A small encoder-decoder image transcriber, trained from scratch.
Model: 7.03M parameters, 40-pixel images, encoder norm batchnorm, encoder activation prelu, encoder widths [384], decoder width 256.
Training: 4500 steps, batches of 256.
Data: trained on seven-segment displays showing three digits, 97500 training examples, 11.8 epochs.
Rows from block 6 of the image encoder, named by matrix and row number. Each number is 128 + 24 x the weight over its row's rms, rounded and kept within 0 to 255. All counts start at 0. Numbers have three digits each.
# pw: pointwise conv (encoder.blocks.6.pw.weight, 384x384x1x1), inputs 231-307
pw.128:090147105118140134118113102064161140114112131129113106123124069146107140116092125113088138111134130145155173149136160089153112153134117119058126109122126099104105081089131083132115110144133115107164130158117135111120085136144120131
pw.129:140147121102129125156155121121205148130188133118139145110118127082103144092117147190124137137114161140109129110141137133106154157184116129133093123124155131127160140092163123102157172145120155161063162156153153173129116135141138105
pw.130:108167115100145122113129104147153177101140134133138132118184111132119114115127175121089103102169123175119166113107121123101107096074121118108162087137109126127095118112168120135144110121115109111169149069119146101147118163097123123
pw.131:138126145114141085167126135129105141123102101110107162116115123168106151127112115135142145167102123092140129136108115067130142130148135109164125152114110110148138096199145071108132128131122116077070111134119117099093124107103131150
pw.132:176168110121109112161150116139139050147113111120138101121152101144131163087097144126156176131118152137140105110114106118162136137152122166129155138136088130126102142119140124163102128166127169120082127145123083127168155105107163157
pw.133:125146101127116134120154087124146128135145113124141082134149160149139063118101157146132094123128131115099132111123118097127130153129150128135094122122149121156170093148111128129094125164165172125129118117097137104137158139111160138
pw.134:130123099125152132118094100105127096169107118114105102095117101141145105119172125138118145153131118160104152106119147127124138130083094133125113114114167140115148092125086104132127142139145102134132128119117136110123112126144138093
pw.135:162076122161139134100142159121104113135119103148116140087084136106149156129123169129126121124142121060147130111140126135109150125139079069190124149160117119121142093107131179093105138125111121160143116150146089111152116119141120097
pw.136:117110088132126092138117135131109153108152115129120135108133137162136126116126152154132159143105119137137175073116103088132097106135131151107118186148129088173118098105125132111094134107144123135122112136139154135129127150150147114
pw.137:128154112108090115190123134120150108135101134137136138077148110152114116123120118123143129162136138126119135112152152122134153130173109117116111144095120133122112123082124135122137125168102177132092141176091158140161128143143126128
pw.138:161116116124101103121116109118116125125099104123120163151133112136117138122086106076131151128081158121170119150124148087161085095127096088166080133140120090115128157149165147123155172088102111137146119148119138138143147128130102105
pw.139:123118132125191139117129142134125132097168116179126105153153091112097122132123151141099148128130096135106130121133129127108115179112130125136144116143120167142122146147105144125142114125130130110102156102138142133075128153132148124
pw.140:132131158139133129145118143164134130142079114111100118094123101108121122146103098136110133091133140126132113136152102127116156074142094161141109072128123114100112061070109112146131140140120113154089122111101170101157092118132134107
pw.141:112142138136099128140139135170112120117130101146081126172158139088121162150139148107121157151160116111118166107116105156189155127137139126131147129104123110105121138113081102171129147135151136137155107137111104117173098106128144128
pw.142:113121104142103154133114142119136105155165141125123100147105139145123166149120115121188130160120159087176115129119133134132113109115080165152127115114155149164134146156107089102120096077127114098155125098111106123138108153131164139
pw.143:173184143119145115132123103112149142124125107125109123089126087144140134124131129096148140155132072103126154104166140114145114167133142180147150144146110102126129124081108144148120151170137160130119094135132127148114118109148157141
pw.144:096124147134110096154135128135137068120131137132107136099129123162110115135122122102157122133102158110124092170165126131150127180116104160097080146113134129116113130109123141122090127131129154094138120122115107193165187158143133111
pw.145:121117115054104118131131104089123163149102140165100137155128147115106150127140131167182170096129134055137116164096121071131141111118134150080138140151123070137162099139130120115168126153162130132116140142137156133111137130127104131
pw.146:130121115120122116074113166159139126096122121135111122128122118116125127125150132118127114187113145129135133135132103114150125128128142120109144099134088063132128129099118072155154141112127109149130114109124121109122124147147091122
pw.147:110143150090138123141113116122132108119093149148117130148116102141165146135090158129133095153109129123167113180090104129106098116109076092163128128136103145148112130136124130150115126110128138146127114156110170149140133141130114083
pw.148:137104104127122114166132135127108122128161147120147138109131110123177170128146141116130133114105124181112089149140115152150115172115170153126104144130115110137148207124137188109156126149139100092129126164136098103161140163127120139
pw.149:142161156106133133152126136168140089137128174148117136102104120150139153170122121142177138109097116155123045124122121145126131123117163113136106142125135164121122181106141128124131138150142101137100134145134106098106146123140119146
pw.150:091107153157122148112141118116135086151156130175115131153144116109112129128108110100127158155146131138109131175105118134117105127151132145139124087133153139123117050140111093146148164142124111109076140105090119147109152098104153133
pw.151:114138122097130154115119161152147139200159110099135135132139120137126101141144144152113153125132137137117127161108149134133114110090154125117144150127140119118107093125111144169139151079095153167098121136110123143120130146126127084
pw.152:145132125152144150113110118104116155127123131150101084113120112097153111118133140149097093137110171120143095126109138110134105110125148117122108135177132129093128114118137110144144128121103128192124123101139131066111131083152095119
pw.153:148159116103136109127086114089126118141092121108099169107086106153124136140134085171102139113131126109115119108152104136132115159129139128133121132142164132107127141098124151115138129128077172123094109141125119132166119132144147139
pw.154:166205115124156129124151186168104127153128140158148118118150138129168151151137170135124162124112168139136167181175108155127127137141174110087153164132129147148119145129120117174097111155149157100150164149172174147123162157151109167
pw.155:130173141099142108163181105122107135133103086165099094111129120165132117123146161139092148125089095094121116137106121113163116097123106119115139119128126132118102165109092135194137143120154098114147101124107101120086125155129106123
pw.156:122132140054138118138141128135119117131138115137090103120100103140129111116077133130165123136115129128086084090113112116129162119111141118092121119165095117108133123086144120125094150140152157133133111123110088134110137128133113117
pw.157:163143140111138143141159131125115096131125110141159168121068122126173146141129168182123146146164161156156132098151111128134119143133110179135152132121139149128116134118138134143110109132139141113123136126103150120109166133131140106
pw.158:101151129150140123100130093159130158101148127118137128133147126150135155161163191088095141157118107172130126098137160137125098143102111129111137129131119097130112126096138145138152139090110145133117123119121113143140152129141171175
pw.159:209082096154153163146104130139134138123114123150148140153124136120135130124103116091123194169109115107133143171140171158126133153100147139138145137149109183114095104116101114125148143152126117100190176141091102145128114112123135121
pw.160:114139104116092126076158110150136121116151139117091197148119185122130106137165130103122132118103135139077133097106140133142119144133136136153097136145145166099119151161138128167106155099105051100144166140174156116143144135150114136
pw.161:163112133162139097155148127101104080103145144113142133083159146095155149161103152125183115123074154122136123089119126166112120130117136125117143168168107162130126145101132109131168127155113104152150146072146122107104121162147145129
pw.162:117140149131130156131102165087144145145154101155149163140077089168131127145083114148132091147108139066147130157179109143140129129144161129169129172145123095117125152139122133105135130125104130085102163135152140105122116119112146129
pw.163:104125098110124149149141171098134106131129117146137112148159116122079157156116135159145098090102080151167106149100153145152096105139127091129140143128142127135150128127160084149124148128090151134131152151114138124099128138133158114
pw.164:086108129143154140080135106104129137105145143157136101117127093085104148147137160099113118115121085124124112117138117125087135123132145078150146100148146090095102101111088136142106116137098065126154100147120091140160145161134136113
pw.165:148114123149140139132109135153096129162125101080071108113116135164147113118112118150133134133129109110127094104101132104148122144125108127139086094135145084128093108119159139116138135167140163128140143152092116141144120135128128126
pw.166:175137089151115092150176077137107100162125156155121150148129098132098161114117170117133150113130090141099140101116132141142116139128122119107134140157170173100095096148125126161131134162154129148111134121140119140151103147149151117
pw.167:071148138126127099101112133136148144126111155093137110131195132133136126112131159116081115103153086141134160110103136104086077103123153105116124084136151130116105108113142130138133093084084090133141129110082137120113097149118113118
pw.168:135124127140149113142143145144125123142134128149130145130144105127097128134172086146118079113106136149195157132148129094153072096149106140132183166069147149141117182102132145125132112155136156108073140151131140115146097122140179101
pw.169:132144082135112128140129120102158140101122115112135156074145132147105132145086126081087162138189112120081162089120127132110121092092168096084113100103150148148092094122115170081120154143114143147146088102147074131115126132095138102
pw.170:093064117139112133138137174122132137142093128147102087099069152120103117089145106131136133129154133100146124123170100118123141095117135131139172109122106111112087136098149148131161103135126068167134130179091138122165126101148138096
pw.171:114128166119126113120093152107167127138165152104131127143111142131098120063138132153136139133138119110113127149099098134130134193120183081128143095115129153191126102129147146105103137093135136111149079126176161093093133101133130135
pw.172:097093146105113139123123138137107078109135106160092137163132094130130107144126116111097104090111081131086129112128080134108115147124138098159126117116137119099128119130141087111133119112138083131172134154101119116117121070110122107
pw.173:131134128126140148093148137124126117167153142076109170099106105132120165117148111157155124132088125108180137140120143123157115118097147126149159136152162119155096122085103125136106092094098120140096110118131134109149113130123174142
pw.174:169141094131166120126128138165157137146127118152115177150110167126133132137152118128112141156159120124048112115179127120114163099090114132120135136139134129130110133149137124147129142131137063149079159170139134133164123105169124099
pw.175:110155123142114101117153131155147134120117161150143115105159120134108135126128140157136124111109135153088152159145146118098109123107099109124160084147145137146112167091099124135121110058094147105107107085097162119140125147104108119
pw.176:121147134125141140139145105110138099129092133107127111148098108137141127141088123162120140130163113186119160083177137089105151166143134115141092137140128135124121129118138130145103129130133136146124133130104123129117156116149139116
pw.177:125106149132132122121125104124136142096127132140141144140154136127089153116116096095116094127139124111127123176104104144139131152137176141116123130104121095154149102157121158152125151152150108063120157141105157128126117140151111103
pw.178:112098148106117117126130145140127133119123112099114167101138104127103130160101138163111128167119109153101122151143122082124146165139147152171104134180132184145089156103150107126138130149142105163109161105129109091172093077175115107
pw.179:132081147143132090087135127135157155119165163107138081159139151124126120099113153110101109140128114145121096176131095144127122131114192135108141102097120137066108100133140074136080135116117145123214124138107115122124146125117130116
pw.180:129152116149149119142114110111139101094078141179124100132067130132143141124119123083119167136141097132116144115094137105129139119106136140141075130125122100135178159136131154123094122152147121130118119094102138130139173142144149132
pw.181:142156138157129145121157098127110119151100125084133145097145114077124130104147138164130135090158147121102125147137138118124160132150154161084128099120146120160152160127118149086147137124132120137141109124118165146129136104118148120
pw.182:076171125115135123088096145138129167120131127137142101131173079131136094151128155136120121141158107133117176094129183107100092128149112115112123093141083124117116090132129147105140106102109124157114112113139174110097086086133122125
pw.183:070118140139103151090111120108074182101139147099151085180119105098114126120147091123083125133087114103113147137147134108114118115101140118099093079100125132111102131104102137144128085136076109088134112132140078107125118138136150098
pw.184:163129103122126096116147141097071070133099135100127126119156133159129115128077130128141143174176090148093135113151097126120154187112134136098131144150162144140150154141151133122172148154122133161099172134103163184142129147176176164
pw.185:119138144106147136136129091075108173165150094125136156090132152091168143161141127170127113166142130114134115107124136118134175135119145159111125149123075157127122118124177147125107138126117130167105128136148126124178154127105135105
pw.186:122135129111144123150134127126086088124126111138056109127166108109150129111132141075124157124151133117134147162117145144122130120128143147169129127128162129107171108125115169119143111102165105093131124114088146123111136121118121113
pw.187:100119118102146094111110149104130171136106171137121159083124137157126134129143135145136138107155112162143162083122116111142119164143111128118080142179088115105140101153119129144136109124115130186127111169145129144139115122125119114
pw.188:101114093137148165118132133102148124126150127111111144151145134116079159111084085112064104101114111127129134172145105142124087132107147126144091099131145168132167159183090107143123142123140108084130142120132172169106130107105122113
pw.189:154173134131128169127109131141113163148111117132150136094155106178140138147118113114106109101119135134137129097128134117158092187150116103152133109165141131140122161110168109160144144127171137189130122172134129122136112112146119143
pw.190:076159125118124117127161185171117114094143137130142112138135136177143142125112168158076133149141119146146116103091146135155108103129135166136122110119131120175121136143170156140136120079105071139122149157092114115162094126140146162
pw.191:131107119144117082166152117119109151159154187114113065129142123107151123144139134119152139121132168078120096121152181114144122122137090143159113158153086138133116162102111159109115157137123147166100149095123124119126091112128123166
pw.192:130153147124186162124186128132107162129120157145173126136159116128133116170142121115115115064125171139130115080079135115158114132119145111078120119118148171132107070121161098101162145108084119114106114099147142101130132101118161123
pw.193:117113132122111127116138153145138123149117130129140113157123140133167114188151156113129116105128102135100130133140132171155151125104151159116128089094164113091106139173117122116103124137146069115129097135135161145134104142121083136
pw.194:122127114111146128107118149116167110126085090092130153104090129156146143115089142093121122157156124129098163124115140127173102112119106133131093097122115101155081165166134101107112144156106157094144131116154142141064098119152124118
pw.195:093153136141124130154150081132179092140113122157139123112110132140130121113156131111149141077130145161112163155118124132130116107149159142114131134127177154144169115103152167140106132129076130092153160128122122127138086121150139127
pw.196:121099113087103112112110137105112142098126112104136102128111122127118114125140114099138142135131115115119129113132139130129090123149159141102157124114133125129135120176091113145092072131131150083126103166184117142079123133090080128
pw.197:145129115122158115139105161145142120119122144145111138150150131176114155134151105127105158103148138122142148145094135140095113131120138107143134141123159138114166100141117114106094155109125134101096144179147130170143110155163153140
pw.198:142114112135129108100166107118140083155131090142138073105123097119130119123120102113162138155118143086180148124115179095135122079096146130121116145152117095130144117113122102126175167057131107158146143098090079167100142155142104106
pw.199:172110109131146081156134147092104110136095122140137145112136139112144123119120137138137109148125125110134115160115124122155121110129147127183130154133131098181122116132109109128124133102135113094145157157136072099140173148122098155
pw.200:149117067107112114135155105119129134141133073112093091106089144128105134180107099130121138126113085106150134151121167126136161129121114110148172132124120124147111136129123120111125098107176103108112163145126099152145136101127116106
pw.201:105122130101157104142115091157151115135115104120038114180144070099129124131078083099071129097129109134143142154078124164117089121117129156094157091099131138085117108135073146131148143138130071108146092143136120129108123148168142092
pw.202:139101107099151163101104105106095130150134105139123170150135166115134106147074122072094143108161160167150146177121151137105124110143127145150186132151110116107141128162100099138141136153167113137136140120106123081144160095090115123
pw.203:115124127143146128132162104140129130155134103158063125160134082148100140090128121160086159128136087133130184117118164143130111121134162134122161141135125136082142104148133096164126124160126084129123083125086111082167145128122133100
pw.204:163179123136144128171116125085125106127086124137145139059122100132177125130113126184128086100097139188120126091152155107102109129125171157126154152151144121127078200110169159091144086099109118149106137127099121140142118126144130177
pw.205:136156091133161143128126130143115154162127116137173131156107138117117155152108098108141162116130144128225126153124200128093153116133156147129085104157131122108152123142103091131117121109081096138112181102127098141150147143094118131
pw.206:156111108091123137130099099130122183158093137089131111091132125175178141138114156159134096112134142124144126151150150153194153118144115154112111156134148144153155113183119142129141207115129155154110140095137100157139147131086140168
pw.207:122157154083058144092130129128169161106104121135167126114112110144146128139107157123115143119181142121138111120126158112111092107146103107156112115128147122116162098144089122093164078132127180108098150136095083119137116119130144149
pw.208:141108139081111124122150133130135136125143087153146154130102111108108157098145120103113114097120095088126143147126127146131165136122130109113092204093124085091120126111115102129089142165113126105166115141085073140090168151088100122
pw.209:120149125170115090074121112131107169112149107135113131147169068144156142131112137114109127135128128161105117125146080156125131118099178130135135124116118101144133098111115113106154092141085145138182118119122126135134130136140153113
pw.210:122094162114109126159145133111145073138126132154134113146109134084098127136154143132153135108147155121162167075110103133147116137137136129133129126131070164155089155123132164124080115160119093101100138068106119105127137125141179094
pw.211:092137139154114212123124134112155140109133142113114117156096102124114135135142135118069146139126139122109114120102113117144120134115104113098143114085146119112141101114108145161133149129145133118116113150101173113125136116127140101
pw.212:131134139139135142145089110140141114165151149117137094152189110135102098138162120119109107099143074104095124134111086125094137153141110138165109095111118095138120122139088132110150132171130108118150131097108140129099131135127088134
pw.213:129120134107125100119183160142147107096114082150138125101101125138093110123149091145143079186088113129124133139121151110160128124102134142185113086157102184122116181121177165121121174113144101154102099136153097141161106171162123138
pw.214:107128119114097145120132166069151101163138139126083092138146100131132104139114109104128155101136125139090131134122141125122118153147162147123099095144147122106100127125088126160140120155181083131121101168123131143097119146141118152
pw.215:128139114134142109115180110130112094158115085096128072103151081138119133128130085117106164136173126127113124158139146100152081146090106127134155128094089130143149111132098149104129087126143131134168114136108098142141128142171125097
pw.216:108172103122098153120129122135111125140131153085106133158128124150136147138124163169116110160119119126138164114121096116188111173173131120173124105169148090163139106155157128168192157156117090129117128143094156120059170128101119147
pw.217:152105101139087125159178101112156091148126110128104127138098133085129143172112147095163132094072122136174152107132133138133128092090115164190120139140127157130117161122173139113127137145125111094137172122118128132143113134138125114
pw.218:142144090153101130151096128120133142103125147129121139126130130151132141072138130163119136152140152162135134107164116123172124175202110130117131137129133105099155174131142224127104114154119173144139130100085130116149121164158096130
pw.219:159120133145100128128139120104145106153109134136131181108122114148118140111114143124145110170087117149113095156090102130132142141133150134136120126169149167142126129105140075152126125123069102132158131074106114100079153109137150100
pw.220:118140138165124140084114125140100148100143120145108136104121158125156104124139148181121143123099087124131111086127114150102147090154091104125110119132094110137126115151143126115146125083135120091144108120109140121128145140108121129
pw.221:145045133109128120190129153160148114101164097113134132157126148123144159109142121142147148147131113114118108128150129138152151136110136148143099143182161141163138133133101141158119128157119131097144141137139126121146103134110136106
pw.222:130136108123134175051096156136140099132132096148148137109100155130138136101132106117124177160165076128100108198112157101165157126142126116130093101130125125099124146159150153114122093118128096145106124172133118140138124161135129138
pw.223:124177071119141116147170125155131116118122107153135124096160134122189123153115139179153170107144150137123124102139139127140106120126141107090125110153082109105123170126149104120084120089109077131113147105136078114155087138088164159
pw.224:111179134169150130176142135137126173136136145133118137118082119113173095130161128159116100154094096115175097135162134124104115165146155138137136144116107134146128162091141152131143141113111157142111149159118087132134106101181124155
pw.225:098128129121135098108139119154137115135131109140098124139160136142163100154103182141106153138124092171107170090124133148140069188110110123120151147119156151089127097127125175097150152127115117114160139130132134142112162168136096096
pw.226:076142120077128097113127083129144153115132150123123136113177055126137138086130185102100125125113104143118159074112140144099121147121129105104110097134101108118054093107121141101137158110103070104160072113134136111087139114130153115
pw.227:159136122130152115123120104139101193129143130116122136099155116159108116133124139140126179129063119109121123108127143129097134101087138153155125146131172112149116127101153146138115111085157155134172100143150116127145150134132164179
pw.228:097146102141151153158111159130133127168108111082144185135122150143109104145142108177135113161139148111120137053163105156087119157140137180122100109124178096139149117117140083155127142140155193111130151181136127143118118131173124144
pw.229:167104151086101138130110178112124110086160116123161137134151148139146106123100152153155127181156108164132121126137117129098129210114169133139141111118113122116081117092153131150138148106120123135111146130154110128131167158187107132
pw.230:144111181108136135161151157147134177102166104140130103143123131118131125139165127146137172151111137106114126134134122148158140124124125134115148135125113106110124160169137110133141168145095146135111146122120150178128135099141134145
pw.231:145147134137101142123116128112142102137092173145155143148121119136118118146141116142137136151125103083199108112070163113146114109089098083141175129125116124126146108164140115127131145177156133109127130111114123128133116141142160114
pw.232:090121112143148108101112157119156054092118095112116130139153119174164187116111091135132160133145098127128098160163161138194133139142134113139125096127076131114139154208136118103122162134145088108118144164143178121121144114127119125
pw.233:138098105140166081135090097128098155098144149131132153122134116130126193114128113117141094158083086174117142112096161162132129140159197137137170129109156158149145168124179167116156114142105116124146171125128113122131127115163102135
pw.234:130168118160144126123148132115134125116112126128160133062113113119167122133107130150179146147100159177154164099139160145132119137111131118119119136155139104122135139122165146116129161102125131161128175124144114155132128143111167170
pw.235:105144152148151118121130150100182140105104110144134106143111104087141129140131126095110135159127122104142131142086153124198142096074116072170151139121141121117146130132147129100164132124149135101156151132102115136086179118126106141
pw.236:108123137130128160099125085174121100126084145129143103091144057129137114115103073124117080136182118115130126145139135139165131108135093081134114129126106136065130113166141160146072109122120153112134110150083137094096143145083116123
pw.237:093096117096099055146114092084110117083144112131137116121115140097148129106074106126134113104139159114179095091108165104138148134118115113119147129130147108123084130087122136098141117103132110127153173113126136100121117147107155149
pw.238:167153102124137143158153130116150117095123143127101124123086100134123105174130119142163108114114153134130145102078149143134135094112115115095120123136114099132123102100133151149147125114124161110128118138117141127108150154137144100
pw.239:169132112110114111145130114115126058119147126160139171145143124126146135100093119099113127127147116157143114156124164124149158107076138123140135134134117182126158155180126072125116116107145100117100126150128121174155078102132125090
pw.240:149135136118110108112128099122106146113105123102145150118113104170132087140101101120110150136120116134119142141143125105130103139138131129124079177120099133131141142119137162100139140124119120111156120166128124139090156121117156093
pw.241:113116101109107154142101188128120099129112103130123146114151112183121123113157159090074126158147115158144113126069172131127160149141135095145119101141103163142118075156111065152119110096127130114169150114099155159090145142115144136
pw.242:145121125111130121121120144116156167127100121120121142176135144138136129120092099104129139123171120132158075112128166102177157118127117135164114139129129107126162093158127106113113142137132140140132136131138195154117115083100079103
pw.243:129094137113134078144158153153140083125118081126170145128104153130145111146136121109156129099118103115156089157106116143144130148136141123170190147104111095127159132088141185143097134142105119140113156084151146128141116142166145175
pw.244:100175099110180124081190145136131126104140180127186148123173154149123109148087110118138106146130112139095112107133176121127138087150135151114116163131163141126124173171105141099197141142134159117151131129113146125127144121121183085
pw.245:153161115108097141124108138164114135152125085120146167099154135196164124106141142177136092136120119144101132119121165115136135126082179140115126077106157115155124099146107127163111099114108126147153120133162087129099127140154053154
pw.246:153118067105146097184182147119109144116118150109140104133104155115173146133113135113151100109164165134139084115094131122132153137122119127160179144120136154118136163124145123155140114143113104125157092125142108115145104167111138109
pw.247:155145101145151117114101126143114123114129107121088121064137117147168116106129158109156139141137100113151164113114116116123105095117104105107117165192129115137117103101130134121153125173172138097134143123101121168094164138103140116
pw.248:125122112181144109137096080166136106102133148114122152130083086130126166165144087171121114112131140117133157105123161118151124105180086143110086131098128161109104146141113138169158142155146117129137149130093164125122100086177140100
pw.249:094153124103103115143087153065140112131148156126088119122131085153104133134115149148097154125149120137111115113120152114110172088157110099088106096145081120127127147113144128167117109111153159140102139088144157090128165136129173098
pw.250:120140113113128088164135180138134099104100112123118093119119124131123136137160148130149126141094185091123127141104150111126110087079122141106133088123114134097114140101111112131144132118117068153118160086133099122139152104111151178
pw.251:168119113136107158114136096108119147127123133130128093123155189125128158121127123134154143111135121109128140113115161096122127176099115169162148156110162163125131109141121131155141114142109147164134167108120135101137076097147130113
pw.252:138139126113176129184155135112146118126112115143098149114126080098122162150105103080150167127115095157103134128106108127138146127124132131135149093163111134125127120109117133129164132158149118131152096140112069128141072118140163090
pw.253:125108150151131151105122128136131134107100120146164114114126127174153171118109097141141153138173111154135102087139137123135128158120088149123092127141135107161130150160134109183155138180117142122182074192131121148092143126130130130
pw.254:155175125162106087110119154114130174143149138117146171138083176139135166073154116186119146184162115180115114167170090117108096117144145134134124134129145152128155155107121123094145140138103149171131089170136145096158109184121115139
pw.255:158117127123146109142145126132140100118121077133151104133140149129164140144086147082129085111113108114130114134110131160119142150104139118168127101144096157124091182139150160145087135139192101141096080117114124175128130139154160073
pw.256:116126127143111124139176120111153143086120119147133127134110117120140115156090115115067098119148127109136131115133091113152134106139130152153139096142094116142162137183126131084156098121088103117136096126130163141178069125107129119
pw.257:120101148128144123117139117133169108140120100131114107104141144126134135119148143136106090142121108101102133132142103157141158154105158118178114091070163161101109148149112153147157135136131108099153127131114138165166075127094130116
pw.258:086118104122102123088077115117086083113123080153098124102128151134103122102121123120111161149129120134113126122104144148124098077120112075119091126085126121145123133150176134136105080126155128108114078114092128127123119116089129119
pw.259:177150065104135106177145150120120149116114144133138175121124127154134160123142146136157107137122111157089130148171138122153132157108152139134121163104129078132133190108153103114139129121092142122096128123153054125143142118155138174
pw.260:088128097129122097138123124109147157145174131122096092133120164061134129124117109108134125147137116090086085109130164120114112084115098113089135092111112148142088127088133127120114122113080108091123142162118079119103139127143119117
pw.261:111175122110143116107138170130125133138140094129131115102153131121099111135102127136136125126112146141124147110093104112130136159087061115116118115160149162119105171127097165103116109136116118111118170125102107134138122153130130182
pw.262:136110119082163131125156134157087184123078122099153164119120130124144142142138128118130157159127126135070143145140129143176100147103136123075079113115117174106118146151162122139168090161184155129119147127106101125147088134143118180
pw.263:132105124154109051102142145123143094129099130144167085127126137117105113123104154126099140123125130104114114151149170134097128102138060138149088116085097089115110113123080134118078136104110102066085104122092118138137093130117113127
pw.264:160145147113116121096140161114112139142130158148116117102142155148159146105142097137135116165170110167117152107106135100109117121126145133154120132088127120127157085100127104155151132108115128086131159110125053128123103099123149150
pw.265:134136094101146161165135121136156147159118126128116185169176152130154131124158147139114112152137135148165110121117155124147089139143108169169137110118119087131126176117140143110131129138134120166073125167113143137141112150111153117
pw.266:127127140159147096130110145108132107148154104162164170121107180088152161158141136135179112114122163125133152172101088127098138152109147133145116158147167218127122126122124096134134140183151097156141154082113086056154133073114163114
pw.267:109125154131145156100125127159138153157125109146132101142127177119071178132138108155094182116104154118097095117143136081101154088111116148130120135134115111116134077128090100184145151168131090130126145088118136135075066096107138082
pw.268:171099153120120103148099135121141106150124149146142086118084107098126142132106125124114133125134131138105141101119110152127164164162127147133097117156106110102145110124115108134092140138095110152135088123089129166133084103136088127
pw.269:151105151094150118124158151111127158124160146123174076111149122117131100141120112093145138140135098166102124124110172138111121156134132152109137091092151185084147154132083123109118136144111074117156130126153120148169116159124112123
pw.270:143131140161122121133116159111158127117093111111174071141137142124125126154142099124184115148159119145105140121136135111119135140105132182137122166156126143079121125120105115114113104126103126125111122142143143104103126100130147126
pw.271:120204116141140131130105160131121112133155119148158139105213061150164086105123140124118142151170148174150115087126136115157117096095139128109127119096125074113104135123125174139110124148076122090124133088113126073161114115125171101
pw.272:146127105121168167148119136111110152130126122166121108149142123121151157116103162141155131139147130101104137154103108130137107150149145176158114143143131150138117148110140141124106141156132116176138117140130144124131150154186146114
pw.273:100120144075130104167114092089156146105121162160118167093108131069150101121153123144124154134144157148094092097100181133147126147139130126153128139149085184135108169122150133124152161128117110153128178118132112123144127111162158097
pw.274:094128111130121108115129165111159091075148112170129128131146159151129144128071129109085068152160113087105141153137137160135142125143140131150120149172145143129138184157187099114108136151121113143173143120103122118143118114119092110
pw.275:132143119092101057153147134126140122131134164142126116112087133104199100146109170122119129126105155108165128117152112114126126097120105084109162124127116155139165161119140148125113095144115151130141111117103154124135121138135171121
pw.276:112107112121102153137144127113163133127104129146122134150166093141147150121120139133126156161097107071111131113063100112126138136109107104121161127120140144128077123143080146129117128107146102133136165093088098106136099200134102110
pw.277:145100110131153143088166129139133113092088169117119130075158158185128088109142125117133127153145090135150157133084115149166138145113117135149069146126137108126117157105152136133137147132121140090101115110142133091116148135134111174
pw.278:153126156105140107141121145117163125120138113088088127138111120135164151128123109157153099125109157120108152118166128124152089107135110107114158102127108126098104142153112186148120078113101140128152154125106099153169113117121106143
pw.279:116118099086106154117095144134126128156114109100113128132128127128093138136115157166101134139160172082135145125105100144100070147150136167105154099113149059146125091137123117108123126163187128130144161111154149152153108103131124119
pw.280:110109144120116119116110136153152123129099112120101072093107101114117105151170106125117168117164155136138134092117117116123146086128092139166098131135104141138100104101103159142126126146096107136115107130151173142170086144160124117
pw.281:129146139144135111108138118176094144131153111115133093110120131110138138157075109134137135100125152124156153090082145098150071120148136104178117162143103080138133111109091111097109151105154138118115158123122117113153143163112120116
pw.282:131135114159134131112108116120089115094110134105124120126155117160136132124102136140129138121129110178113116122098146148107136117129120115121150141137134150115153124121114114103127121105104096105138103162134137108164133126142123117
pw.283:118138100134155083091137103154139089174126133124135111093099139123147138123121078161066108084172174082138141141116128120142121140170148159145149149143106159120109094102118172102173124118145161124071119116157150146143121112101155156
pw.284:156113125130100144136124113116106108156161103128148159095106178129112111134091130167134135116130143109138085113150164122137164168149133165109092142159152101168163154090149104140141129187110166145100134141131157121133124140107103162
pw.285:125135126143106140116152141094159114162084116128123138176131125152091124123127153127117130150127138108085107147106135122179120146117131161130142102136119087119082090138114132144107130145161140117114160114127114158153117097160147135
pw.286:138113135095112135141111142097101089120121120118074141155112156121128174150087106156141103164117085129150036121144176123133113138099107117094116112142129130149107122145144125113165170147138125117143108157127153111147116156090087118
pw.287:126119126142114147124125141141095147149169107141144125113160153134177109132124098118118114117072108131094121152169151100123130109130150072148187135126104143115143182104121123124140126132108115115152125142158088117130158080145117141
pw.288:117110124072123147110139116128133176114104124113149136108134122144143158143166122196136106158096059093104119051111105119081109121143155101088124119171123172124106143123176117091137132112088130165126146128146137118116124123131153144
pw.289:174108132083174075159085165118102090112155130171144160141143134103076119141113124129163110139104100164103137116129104141143112133081185142125165092169143186145106148132132092091089128143095103185149126084132132085154129159172130143
pw.290:108117130118148124148134146152125114114099155089114103093109138135118131151133116120111148115112168117155104111131090150131152114138142157134131079124150102150098104123110152174135099143161131165098097098129116099149111183121131116
pw.291:096141144134100102095144127120152123102130131164120103156108144133153112135097115075128126103106121145121118175166117134129151113141144112143123104118092114110105095192092163102110134122140136068152092144152148119135141171129123092
pw.292:124133090149122143068124107103143126187125107116109135128132150091134126144140155075145157127176137075168088189099150140128144112114126147164143115137112140101132133173118154163159122094126146119138121151128117124135115125140118099
pw.293:145114102107106143153112097118126098149095120108115070124123110111123136095105144125115169137131122156142141141132145123145133181153138133149148130133120093092159134123087165147125102189161146133141125141145154117116112112162121128